From a checkpoint of a small class-conditioned image flow-matching model.
Training: adamw at rate 0.0018, 23100 steps, batches of 256.
Rows from block 5 of a small class-conditioned image flow-matching model, named by matrix and row number. Rows with one number within an expert belong to one neuron, the router's apart. Each number is 500 + 50 x the weight over its row's rms, rounded and kept within 0 to 999. All counts start at 0. Numbers have three digits each.
Before each expert's rows are labels from the 100 images, of 14848 (inputs lightly noised), where the router gives the expert most weight on average: "strongest on" is what is common among them. Only what is clearly more common there than usual is listed. The data: gratings and oriented noise at many angles and scales. In brackets: how many of the 100.
# router: router (model.blocks.5.mlp.router.weight, 32x160), inputs 54-107
# up: expert up (model.blocks.5.mlp.up, 32x160x160), inputs 54-107
# down: expert down (model.blocks.5.mlp.down, 32x160x160, transposed), outputs 54-107

# expert 24
strongest on: coloured (100); dashes (51); square grating (43); angle: stripes at 45 degrees (26)
router.24:459490560537440518579488520527452518494470445462485510375453450484546592526392541592624559506528472585449483579427487508481572570495453503519475557470550554450567
up.0:399496343566490519499532550374482425487515500510478433538581518449615485508543510575523508478506468515408471510565557497533511506555450492533488545494428553522558
down.0:565526454445479535495485448562493422464533579517499405448512532520555542496507532563509512531463507564520484500505512566466476479441537447536404535497443471487546
up.1:559474481550507404598516586494545426524555444416534442444509522496455405574528488484528451470532395538494479477423634512521489505541457510509522474566523452565498
down.1:439417508485543545550478590508455438533486471511482450463467437510549483539470547490483529462497418576525409486437512524486514409430605499528554518477545558549498
up.2:523460495509478515411471468515454514528469573537480497470585473489533486515523485552417548479507495536416547415564451501518363487483600448513492439520454511518570
down.2:500488403491580541351487509516551490462446574567457497514564495519510414531475459468456545442454509470476521520444619489433492449505467464539446567456558569562569
up.3:446540423555520514436498488541496470470531502453502502476489520511510554478497437546505619512494479486485544510487478469547522569437580377476411411550469488525555
down.3:450475494605555635457514424540521487518453510510449463503439406515510557488501594419540419589505540441585537477480616462526573421529549464537543518526514536576441
up.4:553425516591514433426430508494476502540534489605536487580481477493453586583535547501533416498503425490519527510636578579501482482490473596464518455456479463581582
down.4:517570510535544461471593549416553500503525502457423514594463485547586549474551504593496576504447486452480368446500545406597403415535528486459510538493478545459341
up.5:493568489512431480451619561432475447525453562497554495469575520468480597525443417537479485432527454607491512375452507553518500484501521468477423466525514564541483
down.5:449475529550513515464508466541567516490429595605464503503576460515523591527631517479488485463534531469415568583524562483484644497448517520511571564429510550564424
up.6:496472562558555470426518504537392498471451464599554565539523488503472460502464485516515536434519417513459537480576570575420463518563540420604549527439498567520517
down.6:463490603504429479524495494479464542465446530576468611462523444508397513502508431477515530500440385560477477522498504536468472544463398422515477522462475453504496
up.7:597446566511488485490531548446459487472620496548512538521498521563523496527630574473474566464506506532462407461518514566464497457463507507476483519428465439537498
down.7:551507476416502504511559568459575508431538547506475477516563457588535539466589476571511497388462476533407534479468483548390465483508411532563529523618505487494379
up.8:590477430500495414447438554568499491568586508546561499533502455479467491490570568454527459446499440533487469428595554572473479507544502489501485517465562560498554
down.8:438535575496510487498465470498434538513514562435503517457518488584490441433455459501467531461512492540541460389521506531621508499555443553576638528584487520476419
up.9:477512449483438426506569547460418478458508531576435398491488581436417526540526502467507487524529512628461522524506551464471456417509497556431514505496373570459599
down.9:488479458482488514482506484514544451464538533650500475518504485428463487538533518526534390522472510603498522472548539533464473544535607422514487468478623508392585
up.10:444522535450457431511544505513590497478505467447565466523478480529557481464449614492537470464486533520499494518528474570499465536429438477543470479497607634554471
down.10:599431551493477511555551428433558573386454534565478490596646544544553442470470415430472390563484412503533411553527445527535431566539527496445479575477526522469469
up.11:483473592528476499475458501538597581613522475486593533552558470494445512478573473512534459512521495453412434478473504540545466495493525496489531415465506529453604
down.11:557478450527510460513453489525484478423454442518565492482494598460529468552451516547597481444481510437446449464459476460485461545438530528492439418481458417477540
up.12:474464530420517462480492477458479575648516461481500543453436499508467383549609423586508410474493365540480461470606505497482523557519453533502496424449419447431433
down.12:548427487469553377510471529517561580570508483459553575455472524436545564461535536587508465478493435518460556469523482541513452573441566524471498454591489539406395
up.13:532544493583534512498564507379517451526539559531575528535511580479529465467519520498526510431492568450537450505529437521433435489474389483528415505497519487490558
down.13:509493496506402456539458502475508504465485418541549529393527500423561481443488477512455467493537465525419481488461412499575584484474620515487480529416496541416459
up.14:516451566394501423544445557500505511522546528469532491481520530487518479501457487469574442419495436542409445535496389514487415459517558530532445431557443577515563
down.14:532506490469531412482481592438489526512412479497471460478468549495491518516469440482526463560477426484471427472498541521436469487488573452511382524513520549542510
up.15:410546377498549510499503519498554482504516496498438528482481638507532559500427567508546479526468384503480479484547588460488560595500491443459477471525510554466457
down.15:495488488577497446515537480454460478488566533483525535535422435476572580472524572496556501441522508483430539459481468509552365556462539582538495464504512445492541
up.16:453558331471496454514467443488495497523529480480473500479544637561539485485460433473425524510550440525579578510451445420378550523559473531532446534550526514535451
down.16:468490446426571515453492547435491452539562482435530511499468524572563492491557545557558498474480504446454550471490466592532410441476490531570405497553573470486495
up.17:557603494408534584482504562499579487576590528512517504552519518414544427439446485417508524491477505460472455546561474598439572524451536498534447609498532550454526
down.17:536594443459454480500397495398569462558450528546459452585498513470491478460520451420447501501498423510617512444514438491545460517500502519483444435524486458504451
up.18:495505428499466439601444450486633467570531542498485463550521539516505526527519558567443522536477384537544507499380596448538608610508434520433505511560476518586488
down.18:478512506549571548541437440524521429468564567534431480557532539569487488505537480488399587558524483450380487492428540542478520611448487525527459504439531544576603
up.19:361536425437483569493575498460492583512485510433496572487544435417544489410525450564444428469533485551445533462503435472560468520498563472562589568541485623484485
down.19:501545393395492416471482487528517601502501509498494575571506475565561481525596532544450484534484492543477544544544411513525503455518490489436551505508410382493559
up.20:530462494482415526513548570496474507606483488482525431540553524502558523511518511494486475472468576527534510511426495459536513379515459494480514547439535432497520
down.20:411544529496423505602456493476508504595482460520571549548445482439533484517480419456580585480568429462516504525462512461473500548454558570502597445469548462387515
up.21:491476472472498459472546450437507511665565451494499506420487460438372495522477415502425461484472426493428557547487507503410483482420503555513542534401469499410433
down.21:567500536391529457491458485519515554467520511498413581472525595467503476502421455589436479410428457493473530520546481496549482616500466549413361552413533476496455
up.22:512548500550470502534594476498555435527569563548552470516605488489478508536486515531519538471516486449536478466499570605552538523502522463486483481498490426587430
down.22:526484536525484468500499568469584424543510511508544364443461468489481478527519501454586527502528497381515453464398490458478434503491487590508513409545462566527506
up.23:465470553367540415422507448501527514486548571449530462487472521402507421494434576456539364507515478529477458479532452536426480430432519588539550458571389521522365
down.23:485523595439525475470487515460485514459460642426523473532483471471453545634489477588529472559471451477438428513499519561401471539407562525537452491464550595520331
up.24:421489509473417457538579509373495510509496483489488402504452519530443457490619436580439582553506513529555532510535578525573453453440483553504510532510524474587481
down.24:482547452461522526487532463462505516436479495448560451427442418547425400495445532572565406528450516587449510556482540494526517602543460525527513601501446497501439
up.25:484434605447547521541512484378441537547414399438532553475545575467573413523519445582482485546470527536503502427428437534565497411536499471491483431518473477496558
down.25:458496594516460503540373482531600412483571490566482528466506484413508417450484488466445540434525450490546563545521497491524513595593507459549452490505606523486469
up.26:536388504504509402558458456476531472486476533487577507493523457406544497513493539454564392557505461479523537394586587539481490498475579480436591517526546512614590
down.26:447438523597441520573466537549417470377521531513403519456492526506493422507427395465546423507465469528552462546562545489516496509481532599511507474540426496491525

# expert 20
strongest on: sine grating (75)
router.20:566390522515405492488549562555468536420444540543482507567462498518500429535447520515516603511464500466592521473496480496478464464521419497450566472469488423522524
up.0:505512512629518520510504534593510545579594578554436462495572482521417480482512413557453538575506364488442496540581513486543506585502466499481521482475540549502454
down.0:507495443472465543573415512526489445511462564514526461526531591456484479463485537530461533505537386473547539411478556508542428503470509468454433528481550541466436
up.1:459508512461462568478417492520496535485544469548468443446530595532613492489512475487545429458575479512555469443457525525466484535496475521525461557517483507526524
down.1:474461490620470451502507597442453531553644560536523560534523482468431453469488529493495487495488431481558563535427493514507407596426510437523484595437530566518475
up.2:562491512536472562569495502391492637477448446432521597485520560506495534464505460543466466520562589553413427494436502515525538507505453536422452557534503485484450
down.2:436450511527518513541435524459548474420584470543513542462487531472486440504458305550490557538531471472443487544357504516509445547477544501464473540516445456536521
up.3:438586579471580523521481551573520405480479428512518517435486485560521573541505527444516554504514345558562463449444530603529482550426557482515498442565553488472517
down.3:528523420518509478445453559563535517517501492544565507508467541584509492613504466397553486583522423404486465598403443550467488607418568527526484528563469521420478
up.4:378522513504464487594588455439476543498593503511619427550465562475492496553570476510612508485505393501439434452431506421516454568555470468493512432411494538479515
down.4:514511508569493503395457426497479502645551483491541579506493453577536511440469495440496499522526487491557460541407470460462563465537565461520548503333423436486470
up.5:499448402520384528551536469448421575410531530508440621482528485474541500501509393498545506477498555492437470522521491459500479507541497489508514543465514448499517
down.5:400407513459473434593600469486481550439518515514481440458498565499503421480515551447568416464503436520515513544508452485526511423558566453499478478438494528554465
up.6:552533511601390516539624470448460542486519530457557558573504489471522483461474539491468485573619534516595454412517530506508454540595435480589504486470554560538519
down.6:527419525549546349409548532529448483480537516446477489483470438498496477510416452592543447526562501485435534540473434477486574445592579467515507472512474478525498
up.7:446482482483591508506503436487501505445517487500476429494541384428509490502491579461408510537561550499478486349505519635486543468419570443519442506528500452517520
down.7:525418438461484512475526534418466543524672497554461487519540564542510484490462577396577494450560390477467508474485512448496434469450478462534521404495488458496519
up.8:564505463476497417459393530469520474490493558566462493486579521515512478395541503449499482463428495524416487487595533540534450468488448520469476435496514594540443
down.8:503429487451464511473557540509544604494585518485510397591506568454543476542463513474513525574470474455528528595520429528453521507498524480431478502543542539480545
up.9:503479543503511428492438475528527466564449488601466539520468476499512583516466597342488477457520478476427468485416467525449546455476530488514527551548489506466506
down.9:499459589458446510398489591447521494470502538630611619503461447537485437495480501391542487533488547451502506509475527500487401362550494505476477477464473467479519
up.10:490486509456627574529427513450595510565522518536517497481515462523457427422530447473458446525577403511516544581561501583518541644500568540474472522495449487504507
down.10:577480493492470525569434571468459490511641575501481535550531507464549522465468482421382548454608406485547483529441465522471521562382521557571504454486500431547519
up.11:519457498433431642463542527520459535402507544459565434431470513502493526483491600566545504506506488514473506498557499596467392472404565568488500408547492555534403
down.11:491487547519506469535491506364514421513510509497493439464431440446410527535496542591525563557544574503625529462477549514497464434517403577494447555504534475486533
up.12:482533529480467448474585473406506461497574439448525467404477518452554483483463466489410486482540480464540441417471425437493557533526451481498440508466525485437550
down.12:497469499485564525413590554486537524560546505449540430487404523521502472563608485481571537523575511462431475395403519476474528460505536533465512498456499541445507
up.13:537551550538528417465572519472597411647445477634431605542510440590493549530513538463530519486412448508517509520486555491562501551523446524540549406559476515480457
down.13:507472589467449575458452423549514466552437501522480510531419446461525440528512556395542464584482538496565485457467520561514489471443521492503531483412511450473528
up.14:479550536445547510450502530392513455529576516619492551544484563541423480496469557543496536446527478553542504550455516559506622485531586451445503477503524606548528
down.14:587401489565548516492449534543525482498491548570573565544433554500460539531470459542566534561497491460546493507410493566452425512522478544504484491454480474411509
up.15:452459555496599471547451606458517559521438474524470613504526434489492475439542447461448463548464518516481515483434433444528409491436439539580502463449502528533460
down.15:438503533513519539460579628411491591484409522505538449590457506475490509537466484556567511444512542498548549439535503513479626499454408443493489540545531591519517
up.16:498482480517610589586527447502530571484475506470497603452509466492475534465484414506485506603496532591482461395471525536497548509429582542521472494500483519501481
down.16:516454469508418513450493574467526476451488463489485536460502467546486438501445453535597482508543437530568481374429509511508483424487480487587451514507473454515468
up.17:563596546504427490460548545529488471556514584597466393515460490521496443544491517431496500486541375469373573491610551605500495459450598523439524487485511479556504
down.17:450495458471466485521464461398550464501468549561568500554466519529420538446528511491544534537554391479542471546528533441555489577478439520462436534517537499534461
up.18:573481508493546521493440474370500443557479503495545549496463554477517511497553429429467448523494628475422531563476499426513471431482588536488467545488536455493496
down.18:474491555381448506501456644469528514520548460452492509483485570506552553499518499361528516503507456503527458476567403483506429465490497533537514485489500563453530
up.19:571520579456530420475399439432498423556495530509621469525502580534514513475543538520518513490522413414491422502527408568507505594600585515575522474450522464467502
down.19:562455482508473538414437559515500475555465502468483510486459422423444480506530535567534517525486513560548474482568521500545482581579445433531507573466478608451501
up.20:421551481492522485518467509559513615472483557559567534493537645484490443468521429416502490562525491486406503573485483468468548499526440483526445463493429507499466
down.20:427495543519419498504504574406469628378468507525554537506477431539523458448463522511513517512570465519538502476492447495504534528617546473449485562499463434503472
up.21:497548517505535524470417390508561412524585518584407567484510475453605593497435547446542532512525420458455482419511460500499504413471454503412489505525540567537540
down.21:585542533432413387615570524483543498550577494540504489550559539513549471480479510492495522491461453589548523448538472458531526530466417520500490508531545451546453
up.22:477453504466456477549435459390482576519492446462465432448492498549527514546492509403482523476450523474523531434404430384518534439459480535489486478497473502517408
down.22:527511526566557508538469544450533546479619487491529590508494527481447531486496442609493504496485518417472516478500466495517522562503515510516504424535469594482479
up.23:464468390470508501530521524439487459465596569484489355436553507495555464479515464558515521537449497519483435470518507539512451546461457500463517436518494506544464
down.23:408476493604527519561511496549412476521491475433501488578545521422467554532455529509486457542520487450503553527486475518491430528533418493450499524583492469563514
up.24:510482429483482539484523434378476530472501445473479374532553553583543456501488458459453527579422523445568542409517446514513457454538469547513469582481497508469396
down.24:457574553515533611469501568468480528565553511540461565443529446477434496497505529501533519467491537483556520445493496551495421654512410493464519564502527567496491
up.25:507501504623484421469483557529464516540388496466550477550460489475490494485551460504584458401538485527391496499476464571552464594513454476470521544443548488500547
down.25:450436430434526465598576459518507482522430530518556586491507486461491608451537469466536611523593402528577521555517521498486430462484539473388481492463550491453493
up.26:463536443518538449496495450610522603498447450523509457487581527497495524529510561428438498506404561474487472502383466498537495427439462426522522453506615565535482
down.26:552419545509551499501535586496477544494584496542526424582510561500519459479499494533566515481359479481504496509500508610501562474504483442424524476456500518515525

# expert 1
strongest on: coloured (100); square grating (61); very fine (47); angle: stripes at 30 degrees (26)
router.1:486543513487468508461514497451512481350482452475530430505482463514476566510519507552590528527607511528523437475505553381504505533536454499495493540517538552477537
up.0:515537501520535444432519529481424543537518494550568525470477484434497552517473567563529570476523530478498439593510523565472484517498594446532400387454472545456523
down.0:456501464429468525543482466494443483471440522573430608505475555527509413480534500459475460438426543501464506529507412381525478555575446586438479585486495498546490
up.1:532437472481532456431532461565589575489444478473427499458442504527433492545496462453508501551517514546518548616514559380500484579542470638500534544527476432548496
down.1:563519539568509487510537548539530504427509447526522355534422417560492507514452458503490410583450499535462413487498466525505591433398478435511556490504519491546537
up.2:530516426526566440515499506488433497568474430501495426507510526417463516452439530550503575489479445494461508530527529481554514514533549376520358464584382444462447
down.2:449509516451435553501565389481523600564430478532519561437493477450602482498501533470484425502502539507589518470544455450522459438560546556507488540529539541496436
up.3:457413549471512497517530466476547620536422528476461522511532523558546485557465473443463453493436551480548519533414443480502462482547524501521564449469484539523510
down.3:511541520482478432519437618614548468482522487548506468544554462480544518494483449467532550520525352515600469406522548519491438484398533487473550458503470385504543
up.4:586476580469426594551523439450465480456468460467500509488511553477480416458406643514447494545531566491594518581553386558514501536480418515510441482480541385527540
down.4:465448411507446479500543495386480470573576512450425572491478472575515528502512530555475533524579479457481564469504485465478583523550509542567450524514520573477472
up.5:539478539536394567573434568454440569511529440501489409532434603476494587465466570489513539498481521509484506570444488586466529478499364545471418402480441438479457
down.5:507493552459658470570418416522531454466453478426457496486554518424422536463417544479472403520468486548512482519450466587534472614560388497483527416460411511495514
up.6:492505549394648501496468400488578456515488499453528471451484395540448460569512459478498392458528569554543454541551480498483448578484476551481547507499481488476642
down.6:462357466513499401560461584411510428544441535513515462504469496534472512486459428524603604522607444486483570460430517433474531483429541506520504512488490459546547
up.7:560618493511466495525548516526463452410598533485557565557542563434489495525526523503570513502435410450489491467579419539512482550475472422510483511459636543477579
down.7:530540479562509501491495517381475478544465436501453422473519504448499549555522511516461468545480445575487436481326498450504465601570522443579486549478576507487499
up.8:499505508493454428493426578452545418538549527444516513488481431437558487477499525433497496509497500560414557513454442568510392460466490519532565446502494509451490
down.8:482492539527527451535521513445411484426497537444562481520440432432513408507422414476498408452524487458416493471438467491585529551510372583576453511458476441430484
up.9:513591490589495450505454403524453517508508441487440484474405496516513555486478518527518549518474389524372535562452412609440525428430538455475429433501505566514441
down.9:447488453520520559484439469546517440392473572486516460547507499428495396573460463519461426469530482495515468465427426565628528544529484532589513440517488571495481
up.10:468535378455547481474450421446481434477657441525500425541512585476533552505401532394533481475535486504564484530523447524525418514422531459467448496477474487514451
down.10:540486401576618537477539460512519472562494502432434463499519508508474414454425507515431433484439483512528478505443368536512496525630444446478438474511488559472483
up.11:559498536496409498483544590504511511500511506510474489462488574579465461567523390573465591578535465471474565452497502453496591546499496602466520550465520391523488
down.11:518549441504476533499485593481510454498436499463524521525382549472514350463528564534494425475445474592559502488471524497528521489571474528471549487525542457495442
up.12:586521544465510482447527520525428605513443547543565595456468509510387486495519537491476489446522477463531561511472396504476522589528495471569535473414507487496548
down.12:442505546463511536514463506472506566528567477411374569444505528517497457459537489516436455458486522477488545468564434509520586583578404529454503554493527527440514
up.13:512487581485433553555501521592419487563535471446525473489473543413471429480513525525468535585482508550531512572451492579491524516411402431484552516469554464488477
down.13:533517513530494526455509492507482559498500433417599463492463526517500423518366549554426437478524451536465460517448598416495441536474575473590458598532486506489439
up.14:480511407467464469473492394505552473571562510503467421493521510481530496572457497496492536447531491497493459497474442514551515495531469585573466496543451561544600
down.14:499488560548459551530521426430440570451445462497477535576578527466501555540534538538476401504522446468498493495467429571460521523509452558463585546591510508464397
up.15:498537565445479535429498482548548487524577544568580575532528463499547504489487423402480523513392475484418589438548501476475524463543568492465435539570470511438565
down.15:575526522352504461478577457530465480405474527585487452477477529574458488490480488411551473497457517553497432598491531441463485551453496382502582551495500488451578
up.16:522561557462412629413468538480545501499450513484518544485579500550477612580425431505469442476544552454604493291551451459432501538529503586503507476476528545498537
down.16:511502434493413429594434558410517479635589491547441528488499506489538520483618521511534488542436410484608477538463482488523443619565636549434547515511520422493538
up.17:505423464445493560454548495533508510491624504517524426504532504539571400508373555386482558484492512428556507536514408537468462491463467480548514503563504443511505
down.17:464437488401520487545463471434527567575545492489531507474438553493558463481425451430383385387507504507501538503511397509505515443618452579468459450492521552487525
up.18:583480443569416535466600508471441449459624489536499450529514461470553443511487499540532623505494566478619558524500532490522539457533433407498565501518493487456458
down.18:555508537450597590479538426585488494440498514569459440478510503507560427465416461575453446503470553577486467467496460489503473490599471419550439570508504515481509
up.19:553471520481616495436577523502543531430485509467543500487456499646523529521573508533449414487548522502586475394507568458501507486537379603589521400530481475486553
down.19:560509544567456458488459458488459538494557522506514459578520556466486447543551471435526540498502389474522475588492530564495431425412507469497487553483487440509539
up.20:552545461549434569565487485482521457581606507498551484527547440413564463521500513489455481566448521493539481525467500555571528500503405567512470522455530492461564
down.20:497486405500590506519416499487508479424560471439525451422504521541513501471341514583445465490523499556429468502432454521537492487573525473485511496498562554604486
up.21:419511404565407472531427509492536591582513489503501441525551481452477535472476510501469508481455418469441409453508563603547518496487564423492544391489573505433469
down.21:451513516567589576497436489597479560528530510504452575495482535438437537499517516450432537480542578453371440452534567498516630462488487528442498451441500553493479
up.22:450484454542550378530436466502428503488491466453473507501598413548520565408370540426545531464543462493470542500386550560484479504551576454548469503496523512478473
down.22:418476466494497470545454425451560536551529462478567457547585499545480525414477512503589463557511506526534689466514478481496466509542495565486570512559493557453414
up.23:576497556588523362384493446632482556543483469503522506577481399537472506447507549478510493484512448517424509480528508531521494514428626507505398429448460529481454
down.23:461517438456508544452503453487562469548472496546470447524564536509459564483524632549546543441405534534512492503504454488543478464571527540485508464529496492532511
up.24:533472419498466552477486488484383550534528539560545556494453455546450401462463482507429543518564498528546550589482461440468536546532524451508511586425572499512458
down.24:488518453404537557506480580499474495541584468524420551495489518501472545472528478516438522517399500463438464503477522524505525563525482492386534486474511471446538
up.25:465517538553519490522472504484655496533593531471563386496469521472489507507483473492526440463508461516460660537446537549562500498502553540492508520598628543560420
down.25:482549565515437472551512494598418554501490522419452510509417519529485479496484434594474495506586505513535618387456458471586444517506514506519534531630414521524478
up.26:478516502537507454502545504478552423429581554501501442535584515463329456443545409489474475523486423482457434433510521476526472494449525535528510535473444615618523
down.26:607460468522518538528495537546472480482509462500496428566439480484424397479417506523540496559515456552563499540517512542509458522529409506494450509439578534532448

# expert 25
strongest on: square grating (99); medium (42); stripes at 75 degrees (35)
router.25:400610361563472523518488455502531417563595520455479499521574525493548511505471423499556528504512425548428467549516558482485552502507509466444469497457576522502513
up.0:514516508519477497474479546463521436392498469471510458525469461506421574563483508551569570378256531503581479544521458493456441575433488467506547471532523500530514
down.0:404472526430489516606487522447564492516530529518449545560495545459395452483497431413396504601465490392481518501525549616488504446540447549467512478471533441513506
up.1:579510447467519438524454564462525437510475481617426463601521475503546508544515551441375573458500442543518571540532568533499535450508435507545490552596492519544492
down.1:540453489543527507460469464459514547504455468414495521470502457457514465512460417486471504464545543471505513472503429424516415469389488522515497501547485512519471
up.2:561416517493519398560501475519549474288499488467559531460501552497514461412507516543487543498444579583432522472528505505480558499500507491443486579495484469582541
down.2:574463523426522513570501448532514516475489447460541541475469490560524466462545471442544453465500467573508541522551503572385458539449481431595493508472489466602360
up.3:498472517562555526533569436503496483449518527490484583490468436483525495474419530597502416478542509472443488458493561537484464485501492594463500457565424377516473
down.3:534556466489493599565508442468518571568490478560583508521554596461523459470483440490518519577554489588488495527476498449545532533527498517526516495522430425548495
up.4:464527463584467530550577519463476593533478537465555540419493474503330546492428481527560445511384499507478454504488510418478467434582557557534527509457478495486472
down.4:599522432496530523451462472547538557555485534450470482464525471442442498551428543529609511489496517457517475494499429542517482497392519424473583569476452571464515
up.5:507515431488453486468521458478552521528557517476576460510530531484505524481490557424484596507337563404585529525499412474500508442435526439510526595508463479530495
down.5:499556440443551522453540449573459436512522591432461408483432517511520516425447552439513524526357584549479506443527487560517444431573375466533566431426546594502541
up.6:497451471649486417533569465493490506383492483438511535509565492435459490482591518542418543492408504541594450499507508503507411505468447550495483455511483514515484
down.6:554482446588578601373482543503453428440507476504499495485472525533442557511506538635455483437473534456437515490418439456464510548539579484476495508420404487450501
up.7:532473644496472451442480486503505524574474479539566478543498449495382456454451496519398425512531394527478539490574459566518606470427535529463532471563476491508507
down.7:465452427520483509500519484521500497507471564497543510394475467506476488530497535475470530484491571558501460495594577544479509484482489639549440566517399557466562
up.8:512607472506486411494491502531461498569515476502359477491501514514601454534475490413515458421480532592537499427452521586517464477460413536563538401598476496532461
down.8:478521559539430529517502439394474496458483470501482517485538467545441513511506506632509500535542459502479484492416440526473529498516387454440464434544472515494463
up.9:409471467505558431520591434463487559501479535476504534446420474447446536475418442551525459454560426489518465463490509557489459572519549634493456448425488470528520
down.9:521515467491496510616552441542577560529512481481479489536493463534447451615547483534514522646571412497559433455476546505466413609435429550541454449557536500515449
up.10:557551448458489406487444477564565513480526553525482519419455506460487547467512454437375580468384555517485538523488532455596522486497557424520529518525503432522536
down.10:547522637474536596477477352499532598559481426508477440454517471472477402436460532510530505514439520583523547448495481509544437375480484443472536471464433514539550
up.11:460477461548542509535525469413469562379451513438507459478498520464376518438524497498558488513416516531488475411488506392510356573511554507534469408409450502462463
down.11:568545421363478380589460548544526423450462566475451417450555507492454439474488550480588480531470541578597523526509533537556557498476472513400465477443562552548546
up.12:487549443469519446498418460577422524424516552477454518511427583492435436527534454457555519538525470514500593502498406554478540471502624525450512479592477494527513
down.12:545482568508522523471565476497432557577499521456474482466510531476487548326385532447501512475564472589506534486483447575499467499467440421546561405413430431539500
up.13:575519506489452466457512564576499510528466468600409563586501478512550421496440489430438587483409576555545562354473541478559305470485428466478575532565534547581528
down.13:513507439492495426511490402472460506532505472384451604521539509493472466451434471552449482417482573564530506470464482448492486408520442499612509465499441557516498
up.14:550427522483504452472585515454485502516521486498543482492502456472525476504477569611504451498508530518523518450409456550486562507454529651447471441486434449542480
down.14:437568524517493490553477530435522504535503550528507612520446464458540553489465437338467549536518496500557481504486576447485517528479527569577531527574476408587524
up.15:441524511535526488502551422489507544460505547551552619510495516413444551452387507542574449464557513513472529498614571581496532551499592536457438539384539558500512
down.15:432496427454471611565506436554539602406452469432428548475413569525544463547532516470522460613458552444515466486480498548480557517522514519470402453493537492549472
up.16:454536490576475489524499435507551499475521527564415446628595464529456524420508533510495530374393483532443506553588512558482489526488488469518515536474536657565432
down.16:553523542502574524504465390423621474614570538514603532509559468450452466486522480428570519609508492544607530509498554495556511553456552501484505459482502380516443
up.17:444486521435538475498473451489466538498482526500562452436422661476495516481450471526530499476503413515490454412477409446465541557541627507457439582450505531513564
down.17:553434506525417521493523492306538578512498491436523539490532445503533516426486464581521524538520457522568446553497504560478441422519384458502596441440480457582503
up.18:590414585480505554593417565478522581436398442470527467481569579545448586572470534489454527581468613537514486474486469457505475458422504501585538590509468514538462
down.18:404595527403436527569529470462451417506296565512444537534481539467506533447562552444524572536504390483484515514631535404481553568484506501434565478468549518492544
up.19:551426569525473498445691514462410522511477567496535606503515471540546455449508535573542549532535641460558521473458460460469491462560462541510480413493527469517539
down.19:547519582432434566485418501491490608430590573661556548505501457553457458425452405489507477440510489495584502642457554458539484438432455469564485560487532391500508
up.20:515456460531438581464422555529447512494513477515480471508456429537539500510481585512415541590641469485613557565486466486559572406516380499482523577470553487558522
down.20:463418524464498439523524524401524481549542500446531445493560472465435541491474428484444546589616433523457535488485553544511392372487580499362500396577500486532515
up.21:558478532574424501482550540473538476441467513523558418508479524478516501553484561557437589552448572500610552584435409466456526432492452521427512486554536466575567
down.21:481536489481424543613471494458596481608544546539440422600570504446469500466558435481371486570504418416457505506508554548534458448531486555513475509493579393551477
up.22:512539484574428408544420445517552537517516527522360452481519454594433515544527593478398610461553517505573505531509531523516529504515469447514541441437556491505467
down.22:470451520466445480567560516450414540514579522503552452475567472561451467369454621488512455499558448490384485540470498512507482455467503462579542493425457544478527
up.23:620475516538488517484676527492433485467515532531563534520493463524560458461506509539547577497516605507534558470454496506487525490537505578469505431507468506581539
down.23:506454543491427586430438473570490554474544550624539502538474519452503498483556392520561579488549532428565491597477534497528437516482514509518569491428482440465564
up.24:448447422449455502542533479466490456504505527462473387487522629454556531598528512495561518498439485544510440497511574546552480548461452504538506450471520504578454
down.24:544425480423521431491458459524550448466415528493561436417487569521542457482442474559511482533489511565466440515484544412520539533526518465456503501503486568431531
up.25:493522447484476430474405503538523575505523501578514555638511576543473515460587507440516638528497460511468489527525508515521398488468494454477493514529530607518414
down.25:455630434406521587497600458491447655488477544505550426540505478563502493405478549512584518486538530583503550387472479526520590499542537477529498480454482482500547
up.26:400485461522560453396589574496525533502527464514456484557498441444471535483491517555494455370566442428488545531563557514518423506538557556494463465430489491537441
down.26:505643403530543401515565453582491429544512505456486452550485515546541470551491482523506457520564426471487477391493426473446427588524521522649498555529443527457484